config.toml
norm = "rmsnorm"
mlp_ratio = 2
bias = "all"
patch_size = [4, 4]
layers = 16
positions = "sincos"
residual_init = "none"
nesterov = true
max_steps = 9800
weight_decay = 0.03
Rows from block 9 of a small rotation predictor, named by matrix and row number. Rows with one number belong to one neuron. Each number is 128 + 32 x the weight over its row's rms, rounded and kept within 0 to 255. All counts start at 0. After the name is the row's rms in percent of the matrix's.
After each neuron's rows are labels from the 100 images, of 14848, where the neuron reaches its highest value: "responds to" is what is common among them; "patch colour" is the nearest of a few named colours to the mean colour under the peak. Only what is clearly more common there than usual is listed. The data: rendered scenes of toy objects such as cars, trees, mugs and chairs.
# fc1: MLP up (model.blocks.9.mlp.fc1.weight, 384x192), inputs 96-143
# fc2: MLP down (model.blocks.9.mlp.fc2.weight, 192x384, transposed), outputs 96-143

fc1.335 057 [169 109 133 138 121 114 132 153 141 126 156 124 147 176 143 178 152 168 102  22 109 123  99 160 121 118  23 115 142  74 141  62 155 108 145 122 131 105 150  76  98 147 179 149 111 163 180 219]
fc2.335 057 [166 121 108 190  92 180  75 168 131 130 117  71 115 137 164 104 157 172 120 101 137 168  72 135 182  44 159 128 153 108 188 148 144 143 126 188 139 136 149 116 144 165 184 109 186 190 147  78]
responds to: red object; its colour: red
patch colour: red

fc1.173 137 [ 96 156  93  79  82 152  43 146 145 116 155 155  80 150 108  56 170 199 140  96 153 109 134 142 159  83 127 160 113 156 135 216  94  79 106 171 111 165 110 129 136 168 125 151 153 133 118 147]
fc2.173 128 [112  85 125 129 195  88 101 135  87  83 130 139 128 149 127  99 135  76 114 182 164 162  77  41 127 122 123 114  97  70  86  64 142 139 181 131  90 112 109 123 150 135 178  86 139  99 127  75]
responds to: white object; its colour: white
patch colour: grey; pink

fc1.36 094 [126 136  94  70  72 107 126 136  37  87 139 142 101 109 203 136 105 152  86 141  63  89 126 180 115 137 145 121 213 186 116 101 112 127 170 117  90 173 122  92  83 125 123 161 125 134  53 127]
fc2.36 090 [140 137 155 129 109 163  66 141 129  78 113 105 102 129 155 170 102  93 132 113 144  63 135 118 153 164 184  94 145  91 102 146  90 135 119  80 102 156  67 120 154 119 115  97  42 133 171 118]
responds to: red object
patch colour: red; purple

fc1.65 118 [ 86 100 167  84 140 127 136 169 100 154 151 163  74 147  97  99 137 109  79 145  85 131  40  92 164 126 173  83  76 147 158 201 169 133 124 102 154 131 106 154 107 104 124  89 133 105 104 150]
fc2.65 114 [ 93 157 130 142 155 129  74  68 128 153 130 128 116 106 167 168 112  76 163 101 156 126 165 129 103 173 111 114 125 130 128  85 120 141 159  90 114  62  64 120 162 122 201 158 162  66 160 139]
responds to: yellow object
patch colour: red

fc1.59 080 [123 153 135  86 109  94 118 132 152 119 179 135  96 162  34 177  93  47 113 149 172 125 141 126 101 184  59 120 125  83 111  86  84 121  71 135 156 136 132  93 109 123 146 114 144 147 117 184]
fc2.59 074 [171  97 185 156 130 147  83 196 130 161 152  98 149 176 108 174  96 165 124 172 123 188 137 110 109 128 166 167 139 146 105 126 136  65 127 107 134 116 180 111  95 152 110  79 173 148 154  88]
responds to: ladder
patch colour: grey

fc1.93 064 [104  63 170 102 123 155 130 143  94 170 144 137  87 123 111 135 140 194 104 112 158 140 182 145 156 209 149 156 127  88 136 105 130 136  91 100  84 117 164 139 119 127 158 111 135 149 159 159]
fc2.93 072 [130  84 141 104 141 176  65 148 116 127 113 127  85 112 112  97 105 206 145 154 109 144 120 198 100 105  49 128 120 154  79 151 150 166 127 123 143 123 111 132  95 158 184 153 170 151 126 121]
responds to: red object
patch colour: purple

fc1.61 106 [112 126  78  94 134 142 159 102 111 113 129 140  81 199  99 116 133 141 112  99 118 141  93 103  88 140 105 107 138  74 159  66 147 126 162 138  70  99 112  97  68 168 155 123 175 120 119 158]
fc2.61 099 [149 124 140 116  84 165  62 164 104 147 133 127 201 146 128 139 157 132 150 116 146 116 116  78 106  83 188  99 124 118  77 139 117 155 150 105 141 128  80 165 163 171 161 100 156 149 143  38]
responds to: red object
patch colour: brown

fc1.152 078 [165 123 125 124 122 103 118 140 160  78 174 113  89 136 121 152  89 112  28 109 128 107 138 121 137 137 150 148 142 129 164 138 120 190  91 139 140  96 127 118 159 122 207 179 118 121  98 151]
fc2.152 073 [ 85 119 164 124 170 200  99 176 142 181  99  63 103  61  74  72 122 155 176 152 102 146 125 128 158 135 128  91 118 131  90 169 117 100 130 101 135 133 153  97  89 157 130 186  85 177 127 118]
responds to: orange object
patch colour: purple

fc1.231 116 [158 145 160 112 122  86 155 116 138 118 128 133 150  80 187 158 110 133 105 104 101 174 161 189 132 169 140 149 151 113 119 126 150 160 154 143 123  77 111 117 107 131 133 123 156  92 182  88]
fc2.231 123 [135 187 152 148  74 131 159 114 133 166 151 125 161 181 140 164 128 167  78  52 157 122 123 174 125 129 175 103 113 107 146 176 177 147  66 107 116 153 187 140  97 202  82 125 148  99 161  91]
responds to: white object
patch colour: pink

fc1.270 095 [ 41 162 132 140 150 103 106 159 111 171 106 137 155  92 159 139 120 133 117 162 124 139 118 103 166 111 113 152 116 132  80  97 121  88 186 138 172 109 153 131 114  91  90  61 151 127 107 158]
fc2.270 106 [110 143 134  98 103 101 109 127  99  99 125 132 174 199 165 114 110 138 110 119  98 190 193  89  58  64 134 121 132 120 165 146 173 139 140  84  84 104 137 125 119 129  88  65 152 201 127 115]
responds to: red object; its colour: red
patch colour: red